config.toml
spec_augment = false
depths = [12]
max_steps = 17500
lr_schedule = "cosine"
Rows from block 2 of a small CTC audio transcriber, named by matrix and row number. Rows with one number belong to one channel. Each number is 50 + 12 x the weight over its row's rms, rounded and kept within 0 to 99. All counts start at 0. After the name is the row's rms in percent of the matrix's.
After each channel's rows are labels from the 100 clips, of 14976, where the channel reaches its largest size: "top examples" is what is common among them; "lies over" is the class under the peak. Only what is clearly more common there than usual is listed. The data: melodies that start on their tonic, played by one synthesised instrument.
# filt: filter width-3 conv, dilation 4 (model.blocks.2.filt.weight, 128x128x3, each kernel summed), inputs 0-127
# gate: gate width-3 conv, dilation 4 (model.blocks.2.gate.weight, 128x128x3, each kernel summed), inputs 0-127
# out: residual pointwise conv (model.blocks.2.out.weight, 128x128x1, transposed), outputs 0-127

filt.38 078:52 44 56 45 22 52 54 59 31 58 47 56 46 23 37 54 55 55 60 66 55 52 49 48 59 56 36 43 57 38 63 40 60 38 48 76 57 60 64 49 53 29 55 65 50 35 52 57 46 59 56 63 38 45 70 62 50 47 48 46 56 63 36 38 64 63 28 34 52 45 59 46 17 30 52 44 56 39 28 55 43 63 45 50 63 17 52 34 48 44 48 54 50 53 51 42 59 42 47 38 52 34 74 37 51 57 44 52 39 37 52 45 56 54 60 68 43 51 60 48 16 36 51 40 29 48 14 60
gate.38 114:50 54 30 58 63 51 48 61 49 45 21 72 66 69 50 54 66 48 55 60 58 45 56 55 63 52 58 65 57 54 36 36 46 51 65 59 60 39 60 48 52 62 62 33 63 48 62 58 38 56 65 43 41 58 62 52 58 60 55 22 59 63 58 43 30 56 69 80 52 60 68 50 73 40 42 48 55 61 46 32 53 50 26 57 30 59 65 41 29 68 58 51 56 49 52 46 60 61 57 65 60 35 65 39 69 58 56 27 42 63 39 64 49 54 61 70 58 55 53 46 33 42 37 43 59 46 68 74
out.38 061:69 81 51 52 67 59 37 46 58 49 35 48 59 52 54 51 42 72 51 51 60 37 68 53 56 38 39 64 73 52 59 36 60 46 56 38 46 67 68 64 76 51 44 43 57 30 38 68 45 61 59 41 58 73 38 44 48 27 48 54 52 42 32 43 63 33 41 50 43 44 55 46 28 48 56 48 73 75 75 79 38 55 45 59 43 50 49 46 52 50 33 60 67 41 49 50 66 67 47 51 81 43 45 50 66 54 37 49 64 42 48 61 57 55 62 48 51 42 43 41 61 64 57 41 59 66 32 44
top examples: the note F; the note C; bell-like; organ-like
lies over: F5; C5

filt.103 102:46 51 61 67 43 52 54 56 58 55 53 51 33 40 46 55 55 40 53 62 47 72 76 46 46 57 37 32 46 45 51 71 51 76 48 49 53 36 57 56 49 59 60 47 56 60 54 70 74 38 48 43 65 49 49 60 58 55 57 65 48 38 65 59 53 66 42 36 47 32 59 71 23 56 54 42 46 53 41 59 87 43 32 66 85 54 59 54 74 60 53 57 39 59 63 41 58 54 50 45 53 31 65 66 70 65 45 75 65 49 42 50 49 51 48 42 65 50 47 35 59 33 49 67 47 47 26 36
gate.103 093:51 55 57 46 41 63 56 53 71 57 38 50 61 74 69 66 49 47 51 48 56 54 45 57 59 41 50 58 55 56 40 45 45 51 60 52 59 39 58 35 58 46 55 53 48 61 58 58 28 56 57 30 32 47 25 50 56 52 34 59 55 59 34 38 45 59 67 34 62 66 59 42 60 46 52 61 62 67 67 43 60 53 52 39 41 60 60 38 36 58 73 55 52 37 60 47 36 64 64 43 59 00 45 23 59 55 60 51 19 56 27 49 49 47 39 49 41 47 26 54 73 59 42 44 56 40 66 59
out.103 114:46 64 60 71 58 41 48 21 51 54 52 49 69 51 58 67 64 34 47 41 36 48 55 44 40 50 50 45 37 62 63 35 31 65 33 51 26 39 50 46 22 73 32 52 27 24 32 32 37 58 56 42 56 44 50 55 50 60 33 26 52 37 54 57 43 44 76 54 44 64 57 46 71 45 63 40 37 27 58 60 39 51 36 59 38 56 41 64 52 62 53 47 56 47 51 57 52 38 56 49 57 40 56 62 29 30 37 43 54 56 61 44 61 43 63 40 42 66 48 42 38 46 47 39 58 50 71 68
top examples: the note F; pace: fast
lies over: F4

filt.14 125:40 26 72 51 35 45 47 45 47 55 65 39 30 59 40 54 56 26 39 44 37 58 48 37 28 45 38 34 36 55 50 54 42 66 34 54 46 39 36 43 42 64 42 67 36 66 41 42 66 67 29 47 50 43 53 49 47 43 41 40 46 41 49 49 63 40 43 68 60 47 38 51 40 56 62 50 39 40 48 59 58 47 53 43 42 37 52 64 27 45 43 39 42 38 39 57 41 38 46 45 52 24 32 49 47 42 36 68 64 42 27 40 35 54 49 04 53 41 23 35 52 58 60 56 61 35 34 50
gate.14 084:68 51 51 55 40 65 67 53 60 46 52 62 49 49 44 51 68 19 52 39 59 57 69 47 49 48 42 51 50 43 40 56 42 32 52 42 61 28 56 49 51 58 44 59 50 43 59 30 48 16 53 34 10 63 87 59 55 56 60 29 44 54 48 57 62 61 63 51 35 69 53 57 51 28 53 53 50 56 47 50 71 51 35 55 39 58 58 50 12 41 60 51 47 36 65 54 55 53 43 47 34 53 43 54 57 44 53 55 39 64 51 43 62 58 66 44 65 54 49 35 50 38 43 59 79 52 54 65
out.14 116:50 66 55 69 65 47 48 37 42 53 46 59 47 73 71 60 53 55 58 65 51 58 45 51 53 52 74 45 55 83 54 44 48 51 53 39 52 45 50 56 43 55 54 41 45 49 56 66 36 55 62 47 59 40 20 52 50 52 68 74 49 50 57 41 53 35 54 47 42 17 47 46 56 38 61 41 48 50 46 52 47 38 68 42 47 64 53 48 49 64 66 40 49 39 59 46 43 39 61 30 63 45 85 57 63 49 54 44 52 52 69 67 61 38 20 35 37 64 54 19 73 54 55 36 67 52 74 37
top examples: the note F; the note D#; pace: fast; oboe-like
lies over: F5

filt.76 112:45 52 61 21 41 45 50 44 41 48 62 35 48 49 52 68 47 46 50 47 39 51 37 60 40 51 59 46 34 58 58 52 45 63 36 63 50 66 46 36 43 60 47 46 48 17 43 35 79 56 46 45 36 39 56 24 44 55 29 48 49 51 50 59 43 58 37 36 62 46 60 59 40 64 32 67 46 41 48 46 48 51 13 42 47 37 51 77 54 42 35 42 44 58 47 67 70 37 42 48 47 26 34 58 47 31 33 23 54 49 52 44 43 69 47 49 68 35 61 65 46 59 59 51 34 39 23 48
gate.76 093:51 45 42 38 29 51 41 48 58 48 39 63 65 52 36 62 49 59 52 52 54 50 65 72 51 53 45 47 51 58 18 45 59 49 51 68 63 61 51 38 59 70 63 38 63 30 57 49 47 55 48 50 33 50 64 64 71 55 31 33 54 34 40 50 43 45 53 42 70 69 64 36 86 52 51 44 57 65 57 38 54 65 22 56 50 34 47 74 69 49 70 48 37 31 50 61 54 41 39 49 56 44 35 69 54 60 36 60 52 56 43 48 36 46 71 75 60 47 66 49 39 40 43 51 69 55 49 62
out.76 103:61 65 58 67 74 16 45 49 39 33 62 45 54 50 38 45 51 44 27 64 34 62 38 55 53 53 54 64 28 44 74 52 40 52 40 59 55 50 44 42 44 36 57 63 40 67 48 56 52 36 54 59 56 46 39 40 36 38 47 54 45 61 60 64 49 67 51 47 69 45 47 68 46 46 60 51 41 48 46 66 49 48 54 30 78 60 60 24 44 57 38 51 56 73 47 53 54 56 48 29 43 69 43 70 48 63 65 55 43 45 67 31 45 67 44 77 53 27 50 61 55 47 58 47 30 72 35 51
top examples: the note D#; bell-like; tonic: D#
lies over: D#5

filt.61 132:57 35 29 55 36 60 59 64 57 62 43 76 44 53 34 33 58 66 60 63 68 48 49 44 60 42 34 54 72 42 31 51 68 29 74 39 64 52 46 59 55 55 42 59 61 49 63 36 19 57 57 69 30 59 57 51 45 42 59 32 61 63 40 26 41 51 49 50 45 63 61 44 58 43 64 39 68 57 49 33 43 61 60 50 29 46 58 34 49 51 65 46 60 23 53 50 25 37 43 36 51 43 53 44 40 54 70 40 49 43 34 50 55 58 67 50 53 59 49 51 25 67 58 45 65 50 56 50
gate.61 105:59 69 43 44 71 52 53 58 52 52 39 58 63 59 59 40 50 56 57 58 65 27 58 54 74 52 47 49 64 51 48 35 64 71 62 60 49 40 53 61 66 55 51 29 63 44 53 49 46 51 59 52 82 53 55 67 43 66 57 44 59 53 44 61 55 46 55 56 42 50 53 42 56 49 42 37 73 53 62 48 54 59 58 72 32 46 51 45 41 48 55 65 58 63 57 28 57 58 41 46 49 86 58 54 31 65 62 57 42 48 90 58 52 37 79 49 47 61 33 53 31 35 29 29 53 60 62 52
out.61 105:47 64 34 66 71 54 56 71 37 52 38 49 45 51 57 43 60 64 69 65 59 41 61 48 52 46 49 63 55 43 49 53 43 62 70 57 68 69 80 55 73 50 50 40 78 55 64 51 47 55 58 65 78 74 37 57 51 53 58 34 49 44 39 53 47 48 49 59 56 44 69 64 39 64 56 49 55 67 67 39 55 59 51 58 55 44 68 62 50 58 23 55 61 48 61 51 61 80 48 39 59 63 54 49 45 58 45 54 47 51 95 57 54 53 58 59 61 53 54 46 55 62 67 49 42 74 59 47
top examples: square lead; marimba-like
lies over: F#3

filt.116 089:68 68 25 46 66 47 56 67 58 54 50 75 75 64 61 51 71 45 50 67 50 51 73 60 64 58 39 67 55 52 49 29 61 47 65 50 60 46 52 45 58 59 59 50 65 48 62 56 42 45 62 66 57 60 57 64 40 55 47 32 55 77 54 52 40 79 64 53 76 60 66 72 57 43 53 54 63 75 71 51 58 59 52 63 41 56 76 49 46 67 54 55 56 61 52 34 43 72 56 62 65 56 60 40 63 58 50 37 45 62 37 55 48 46 40 59 50 49 42 63 30 47 41 32 54 50 50 49
gate.116 103:48 49 48 35 45 66 61 58 50 64 17 75 70 60 57 57 66 40 41 66 70 41 56 71 60 54 71 49 59 49 41 47 53 44 67 71 78 43 57 41 51 63 56 48 70 45 71 28 50 42 63 35 53 49 54 51 67 49 47 50 64 72 45 70 49 62 53 50 46 54 66 33 62 34 57 63 56 67 62 47 55 63 32 49 40 58 73 39 41 43 52 29 51 50 74 40 61 49 48 44 58 22 50 59 46 53 61 51 45 54 44 41 40 51 56 64 51 37 50 54 48 35 55 62 70 58 74 55
out.116 112:64 49 44 53 45 71 61 51 35 52 49 52 65 59 63 68 80 40 44 65 50 45 79 64 64 27 59 51 56 47 41 34 49 51 50 38 63 54 67 41 62 60 53 50 65 45 55 35 56 61 73 51 39 48 47 46 65 36 35 46 54 71 51 58 40 45 53 52 42 56 68 40 52 34 74 49 60 62 50 61 37 59 38 70 36 61 74 51 46 71 29 36 77 43 64 50 56 61 70 54 80 39 46 41 50 56 26 37 49 58 46 41 49 59 55 58 51 49 43 66 45 69 48 52 52 66 62 54
top examples: the note F; tonic: F; oboe-like; tonic: F#
lies over: no note

filt.90 097:60 57 30 48 53 57 39 60 51 57 40 75 56 71 45 25 60 53 65 66 73 47 52 46 59 59 57 51 64 41 59 24 64 36 69 54 66 48 47 67 55 64 49 51 63 56 63 46 39 47 64 54 68 44 51 64 61 60 67 45 62 70 45 48 55 59 46 59 53 51 54 47 51 46 55 18 69 63 71 48 41 58 34 49 44 55 64 38 19 48 62 49 65 25 53 38 30 54 52 36 54 49 53 69 59 44 61 51 47 41 54 71 36 47 62 51 51 62 39 44 53 24 55 46 62 71 69 48
gate.90 097:57 69 31 42 61 64 58 67 59 62 35 76 64 61 56 39 68 51 56 67 56 47 68 59 70 47 54 56 60 46 40 40 58 48 66 46 63 41 57 57 54 57 52 51 64 41 67 47 44 57 75 46 44 44 59 46 69 55 51 46 65 76 46 48 28 61 68 71 41 61 63 42 56 55 47 35 63 61 62 33 56 65 36 63 32 53 60 45 70 72 57 65 55 45 67 45 51 59 46 40 48 61 63 58 47 46 50 56 31 60 40 44 43 58 71 73 57 62 44 51 25 39 41 52 65 72 56 66
out.90 080:41 51 42 38 50 55 40 53 44 49 25 59 69 37 35 48 53 31 46 67 66 41 52 44 60 52 41 35 54 28 38 28 56 49 45 62 59 38 33 46 57 52 60 40 52 42 54 32 55 44 53 49 52 43 60 57 68 16 62 44 64 79 47 48 56 59 43 36 22 42 71 22 42 47 47 33 39 49 35 51 63 70 46 59 35 53 56 50 66 35 58 39 63 46 52 40 49 31 50 37 56 47 61 39 36 49 59 48 32 56 46 42 61 30 70 43 62 48 28 68 27 41 41 44 62 39 43 43
top examples: square lead
lies over: no note

filt.46 092:48 47 40 39 30 56 35 36 52 55 37 57 51 34 34 38 47 48 63 56 56 48 48 27 62 48 37 31 57 43 61 30 41 47 58 51 41 44 47 75 48 28 26 18 45 31 51 39 65 53 57 47 46 37 55 47 33 49 63 51 53 68 32 33 69 43 48 32 38 57 60 32 37 48 57 44 59 49 42 58 80 38 50 39 21 33 64 39 72 59 64 62 63 66 49 49 47 46 48 42 63 58 63 57 36 42 45 48 40 37 62 39 57 29 37 64 42 64 50 37 49 54 44 41 59 53 37 41
gate.46 101:48 58 40 42 56 57 54 63 69 43 33 61 63 57 58 57 57 62 55 59 58 44 54 69 63 35 58 47 55 56 27 41 56 50 66 26 60 47 55 43 58 62 63 29 70 53 63 47 42 65 55 24 63 55 63 52 69 44 57 33 53 54 51 50 47 46 64 90 58 45 58 40 78 41 43 53 56 66 62 33 36 61 50 59 22 60 48 38 40 63 62 63 35 50 52 49 58 64 52 73 53 55 42 42 57 58 65 28 48 63 33 60 33 46 54 60 49 55 56 47 37 50 28 63 69 54 50 68
out.46 081:47 67 43 42 60 67 51 41 34 47 38 33 27 38 51 44 43 73 66 49 67 43 74 53 64 39 66 60 65 55 34 47 66 59 73 55 44 45 83 67 54 63 37 30 59 56 56 54 51 42 53 46 48 57 41 53 52 53 51 51 48 44 26 40 63 52 59 67 38 32 56 72 52 61 38 73 68 58 49 62 49 34 40 63 47 61 60 43 51 69 58 53 54 64 59 49 50 73 50 47 52 52 48 49 61 46 13 47 50 36 60 58 25 56 56 41 50 59 36 69 71 57 57 57 52 49 62 55
top examples: the note D#; square lead
lies over: D#5

filt.60 093:48 66 62 55 40 52 32 28 72 41 66 42 48 60 61 63 31 48 42 32 43 80 49 52 42 57 28 52 41 62 57 66 36 50 45 64 31 50 62 44 42 48 48 63 37 74 38 67 53 50 26 45 60 56 63 47 42 52 44 41 41 28 59 38 54 42 55 35 51 69 36 57 53 65 39 63 38 41 32 64 61 38 70 44 61 51 29 56 85 57 48 64 46 44 36 56 67 52 61 63 63 43 42 53 66 43 60 77 61 60 45 57 49 60 54 43 47 52 61 57 60 64 45 38 48 56 63 61
gate.60 096:49 45 31 49 61 51 44 60 60 48 33 75 75 63 59 50 53 53 51 57 76 39 55 63 66 42 43 69 54 41 50 49 49 60 71 57 65 39 55 48 33 61 82 30 66 45 65 48 52 40 63 38 41 65 49 59 66 56 60 45 61 44 56 53 37 65 67 58 43 74 59 59 49 46 49 54 61 71 41 37 42 53 36 63 37 65 61 54 53 48 56 55 62 54 48 40 54 55 59 38 65 36 68 60 67 63 61 38 62 80 50 62 72 53 74 65 60 50 56 58 46 64 30 60 52 60 58 68
out.60 096:31 43 44 35 45 42 47 52 48 72 57 57 21 52 38 27 36 54 50 35 55 36 34 40 27 53 66 64 52 54 35 65 75 43 63 53 34 40 36 54 38 53 33 52 42 57 35 42 51 43 27 58 54 55 42 37 42 59 40 49 31 46 42 51 54 66 39 55 64 52 33 63 67 70 35 41 62 48 56 39 47 54 45 35 44 47 40 45 31 50 66 51 37 56 40 59 41 38 30 56 35 46 40 45 50 54 68 52 47 28 42 43 30 52 28 34 60 52 62 50 53 30 68 55 53 18 55 36
top examples: square lead
lies over: no note

filt.112 096:48 60 50 36 74 50 66 64 47 42 50 53 65 62 63 73 56 40 43 51 40 48 63 70 45 50 49 74 42 63 62 49 41 71 43 35 59 36 49 42 52 63 71 24 63 59 54 43 64 53 52 46 31 54 61 46 58 65 44 65 43 62 67 52 44 62 65 39 58 51 51 57 73 60 45 64 37 50 54 25 65 58 22 55 45 42 49 53 62 52 60 57 39 34 53 45 41 68 67 82 40 55 38 42 54 38 44 38 46 77 37 47 52 55 32 67 49 43 64 48 61 64 47 66 40 31 53 56
gate.112 112:68 62 43 58 49 72 51 65 56 50 38 71 63 71 51 49 65 44 62 52 53 53 79 56 61 53 61 61 61 64 34 49 51 53 66 47 59 30 60 55 60 62 54 56 64 54 56 62 47 49 63 58 43 70 73 62 65 75 58 43 51 59 62 51 38 45 66 49 59 64 64 47 72 47 43 66 55 61 53 34 56 51 43 72 57 67 57 43 51 67 66 51 48 45 74 52 60 57 58 54 48 54 56 66 62 60 63 68 53 63 29 65 55 67 64 67 66 59 74 37 51 47 35 58 67 69 64 60
out.112 076:44 62 57 64 37 17 57 71 71 30 57 52 54 48 40 57 54 41 45 58 46 53 56 60 39 35 61 66 27 68 60 53 22 50 34 44 46 60 65 32 28 40 46 57 62 53 56 47 65 62 41 59 85 43 57 51 44 61 51 46 42 48 49 50 44 49 47 57 54 49 49 63 42 65 55 42 32 51 46 55 58 42 51 51 56 48 32 57 39 58 37 48 54 55 17 65 68 58 62 38 39 61 67 67 51 76 59 71 51 66 62 32 60 65 53 45 60 46 40 42 38 32 61 38 59 51 38 60
top examples: the note D#; square lead
lies over: D#5

filt.101 108:67 68 57 57 33 41 35 47 42 40 47 52 77 58 56 58 38 66 44 49 57 49 36 68 53 81 79 73 47 56 54 37 59 69 55 39 46 62 49 48 40 61 57 30 48 65 44 49 53 59 60 33 57 56 53 24 56 66 48 50 50 51 70 55 56 62 52 52 25 52 54 50 43 50 49 55 58 47 62 58 31 48 58 47 58 64 41 24 43 60 36 40 61 79 46 58 68 51 56 51 70 48 38 69 67 40 59 50 61 57 57 72 51 64 62 43 60 50 59 53 72 55 57 57 32 69 60 59
gate.101 093:77 39 44 43 56 54 50 52 45 53 44 51 55 44 69 42 67 47 32 47 54 36 56 54 57 81 38 63 61 55 36 63 54 42 53 62 47 26 42 63 43 69 43 72 40 56 44 49 48 51 67 65 73 50 65 75 44 51 53 34 49 51 50 71 46 50 80 36 48 68 36 37 50 27 45 42 52 36 46 47 54 49 51 78 41 54 55 36 73 58 51 60 62 42 51 36 41 50 35 63 58 81 54 39 27 49 56 53 40 51 60 32 57 66 57 54 56 43 38 38 42 41 38 43 63 70 59 57
out.101 101:53 31 49 62 65 39 41 31 50 74 43 47 47 23 51 50 40 75 40 50 49 31 42 58 57 38 61 51 60 49 63 32 66 42 51 16 31 56 39 62 38 35 41 42 30 42 23 42 49 61 50 58 29 46 44 49 53 27 53 48 47 38 46 54 51 46 23 51 59 57 43 48 58 41 51 26 57 40 40 59 31 49 42 42 43 49 36 69 58 54 40 31 49 39 43 44 45 16 39 51 54 45 49 36 43 61 60 33 53 29 56 40 57 38 64 63 41 49 64 65 37 46 44 59 50 37 53 35
top examples: square lead; organ-like
lies over: no note

filt.65 119:61 41 52 55 56 47 54 55 19 64 50 41 40 43 44 31 48 63 47 66 61 50 49 47 51 65 60 48 50 70 66 59 59 59 50 29 46 33 36 51 43 41 36 44 48 61 43 50 50 62 48 54 41 44 13 61 33 50 51 56 45 68 55 39 24 57 48 57 31 37 40 51 47 51 60 53 48 43 48 55 72 53 84 53 77 44 49 24 49 50 27 42 57 74 50 45 48 42 49 23 69 64 52 63 27 43 57 67 55 45 62 32 48 49 50 40 38 44 44 40 65 54 43 58 44 63 69 36
gate.65 127:61 58 56 54 43 60 32 46 45 62 53 65 58 59 53 52 49 29 59 58 51 60 58 43 52 53 69 55 52 66 45 47 43 42 61 65 48 27 59 42 57 53 36 52 50 37 55 45 66 53 62 46 54 46 85 46 58 67 60 18 54 60 46 40 53 46 68 50 46 61 59 39 40 38 52 66 57 54 47 50 61 40 09 39 31 42 55 40 51 47 59 47 58 50 54 37 50 48 76 43 65 12 57 38 39 57 40 59 36 50 28 37 58 50 60 41 43 62 25 66 29 46 47 37 67 56 54 65
out.65 109:57 51 51 48 42 39 52 59 71 67 37 42 46 28 56 41 55 74 50 59 57 39 39 66 59 60 18 74 57 40 46 59 48 57 45 51 44 47 48 51 58 45 22 43 40 53 54 56 37 59 58 62 50 42 84 41 41 62 40 52 63 67 33 44 36 69 71 40 53 79 60 51 42 71 51 43 52 64 52 51 63 63 52 46 35 57 50 64 71 46 52 68 63 37 30 63 60 43 33 62 61 55 52 46 49 72 28 43 47 37 50 50 48 57 59 53 55 45 48 51 28 43 56 36 43 50 34 74
top examples: the note D#
lies over: D#4

filt.95 100:58 50 50 42 43 53 50 40 63 36 61 46 56 63 52 75 63 36 42 32 50 59 36 58 41 45 54 54 52 68 38 57 47 61 49 46 57 51 40 38 48 66 63 51 46 44 39 47 74 55 47 55 59 60 67 66 61 42 36 40 47 37 76 69 35 45 58 79 50 51 40 56 46 69 48 60 48 43 51 48 73 55 34 59 49 59 49 92 55 50 40 43 50 32 50 64 67 35 64 55 62 51 40 59 79 41 56 60 56 68 44 53 55 78 60 43 66 40 66 57 60 80 52 59 62 48 63 61
gate.95 102:49 38 59 54 41 49 64 68 48 58 34 75 74 68 71 57 64 54 64 64 50 35 76 73 67 48 64 59 57 60 51 48 57 57 65 71 60 46 60 51 45 60 65 65 71 57 69 64 51 53 77 60 64 55 57 59 39 70 50 46 63 50 52 64 43 52 66 65 48 56 71 40 57 55 49 34 53 71 43 52 45 60 40 59 42 64 59 14 53 58 51 41 47 42 60 51 65 68 58 54 74 47 53 51 61 52 44 48 40 65 60 45 42 49 73 55 59 53 53 61 44 44 34 61 56 59 62 68
out.95 085:31 50 46 56 50 46 54 66 29 61 67 39 40 40 39 40 31 59 67 41 53 54 25 43 49 75 48 48 49 50 49 59 58 38 48 47 50 43 33 55 53 44 51 37 36 30 40 26 51 22 41 51 20 37 55 53 51 76 48 51 55 59 54 42 47 60 36 42 54 41 43 43 37 66 40 63 59 32 47 26 37 56 46 26 66 23 50 54 46 32 58 57 33 61 51 38 46 42 30 38 32 40 51 50 46 41 90 47 49 45 47 58 56 40 43 66 57 65 59 45 53 49 64 53 46 34 49 46
top examples: square lead
lies over: no note

filt.24 123:33 50 50 55 53 52 61 53 45 53 46 44 56 58 43 53 47 71 45 60 61 43 34 67 61 50 36 62 60 47 48 33 68 44 61 45 62 59 51 55 58 46 72 15 63 55 51 44 49 57 54 50 38 45 34 69 40 45 52 37 61 48 59 51 40 55 44 65 68 54 61 58 51 51 51 67 62 56 45 42 38 58 41 55 52 49 37 37 68 42 51 23 60 40 52 36 52 30 61 42 80 37 60 44 61 62 68 38 75 53 28 92 49 63 46 50 49 52 51 42 57 79 63 47 40 42 69 28
gate.24 119:48 38 34 57 54 50 52 45 52 53 39 54 61 55 64 56 57 28 42 48 54 11 46 42 57 47 46 54 54 55 58 27 36 38 52 73 55 39 53 48 46 55 54 30 50 35 52 53 35 36 61 48 42 49 60 55 52 51 51 15 58 46 44 66 56 63 60 76 48 68 48 58 65 38 41 68 59 49 49 58 40 44 32 56 28 37 49 50 65 42 54 48 63 50 52 31 52 51 57 46 66 46 57 07 53 47 55 31 11 51 49 53 49 54 59 50 61 41 22 41 40 61 56 61 57 29 46 55
out.24 124:53 57 47 58 80 35 27 51 74 55 48 47 69 40 65 70 53 66 41 42 48 34 54 79 51 53 53 50 50 47 64 54 57 41 32 28 61 63 46 51 47 47 58 36 48 28 46 39 38 46 55 43 31 31 52 43 45 37 50 58 53 47 55 53 51 28 55 40 58 55 48 25 56 60 20 65 43 76 71 50 37 60 23 51 51 50 27 56 57 64 55 43 57 42 39 43 64 36 54 77 57 44 40 28 57 64 62 48 42 60 56 49 49 57 50 55 51 48 56 49 60 63 59 42 34 37 31 56
top examples: the note D#; bell-like
lies over: D#3

filt.32 083:58 41 53 48 32 73 43 58 43 54 49 58 50 43 50 41 59 61 68 62 46 35 75 48 72 45 63 55 63 53 50 36 61 50 64 42 52 42 59 60 67 44 39 45 56 46 55 36 33 47 69 50 44 57 59 45 46 57 52 33 51 72 43 41 60 69 59 52 39 44 68 62 60 21 50 31 62 55 68 54 36 45 47 58 55 66 75 40 58 74 56 80 59 53 79 44 34 66 51 49 42 51 48 55 30 68 52 45 35 46 39 38 39 35 46 79 48 67 56 50 38 36 41 35 58 63 57 49
gate.32 113:59 59 45 43 53 52 67 76 63 43 30 72 70 67 56 61 62 57 51 57 54 58 72 66 59 56 47 64 53 49 30 56 54 45 63 53 60 46 73 47 51 59 59 21 71 54 66 60 45 68 61 43 31 63 56 58 70 60 49 57 59 51 54 48 54 41 62 52 42 57 58 36 80 38 51 59 56 68 60 17 51 65 37 53 28 50 52 58 44 50 73 55 49 23 54 56 48 74 59 56 44 38 48 47 65 58 51 55 55 61 43 67 49 62 57 61 57 54 54 46 44 56 35 54 65 57 65 68
out.32 081:36 52 45 51 57 73 41 35 41 47 55 54 42 58 52 58 48 56 70 37 66 43 74 47 63 35 58 40 57 63 43 44 52 51 65 60 50 60 71 62 62 64 52 40 65 49 54 57 53 45 61 40 34 44 46 50 44 59 51 53 50 24 40 42 63 22 64 62 24 51 52 47 69 45 43 71 65 41 45 70 49 22 44 59 41 57 55 46 52 52 61 47 37 38 66 50 43 60 60 47 61 49 44 57 56 38 16 44 69 47 57 68 57 37 58 34 47 72 54 51 74 62 36 67 63 64 74 64
top examples: the note F; vibraphone-like; tonic: F
lies over: F4

filt.45 132:53 11 47 49 40 58 62 42 61 40 47 37 52 27 59 58 41 59 50 42 44 38 43 50 52 55 41 58 48 35 40 52 57 43 46 07 45 68 48 59 49 50 53 33 48 53 45 68 68 62 47 36 86 56 35 62 56 52 48 61 40 39 33 58 64 45 76 82 57 63 47 57 61 64 36 46 44 41 55 32 44 51 45 57 46 49 49 52 53 47 59 61 52 34 52 59 40 53 28 64 31 50 49 46 27 44 49 47 59 46 54 45 38 38 41 73 58 53 57 49 39 81 54 60 59 46 44 42
gate.45 138:48 83 39 44 50 56 48 54 36 49 41 68 53 54 32 36 53 44 57 48 62 59 51 49 51 42 51 64 59 58 38 44 49 53 57 61 57 45 46 55 45 49 52 40 56 30 57 61 48 47 63 39 67 48 70 48 32 49 70 40 52 44 53 64 42 53 81 56 55 65 57 50 69 61 37 58 55 46 35 31 48 49 40 54 34 42 47 10 50 46 57 34 48 63 50 47 44 57 35 34 46 49 54 63 62 37 46 54 42 66 49 32 59 51 73 88 34 48 55 63 19 46 41 44 61 52 51 87
out.45 135:49 45 68 53 53 52 53 34 47 42 32 26 49 33 43 61 55 51 45 42 47 54 59 68 47 67 73 54 42 45 14 93 56 33 59 42 45 59 65 52 58 63 45 48 58 78 45 56 50 55 36 53 50 37 36 31 55 53 59 31 38 35 48 54 67 32 56 40 65 59 49 43 49 48 58 57 57 82 58 47 58 60 33 61 42 56 50 51 49 49 47 61 44 39 44 40 68 42 68 52 54 43 54 31 49 77 46 42 41 42 40 56 30 67 50 46 49 45 54 47 34 62 61 23 55 61 54 43
top examples: the note D#; tonic: D#
lies over: D#5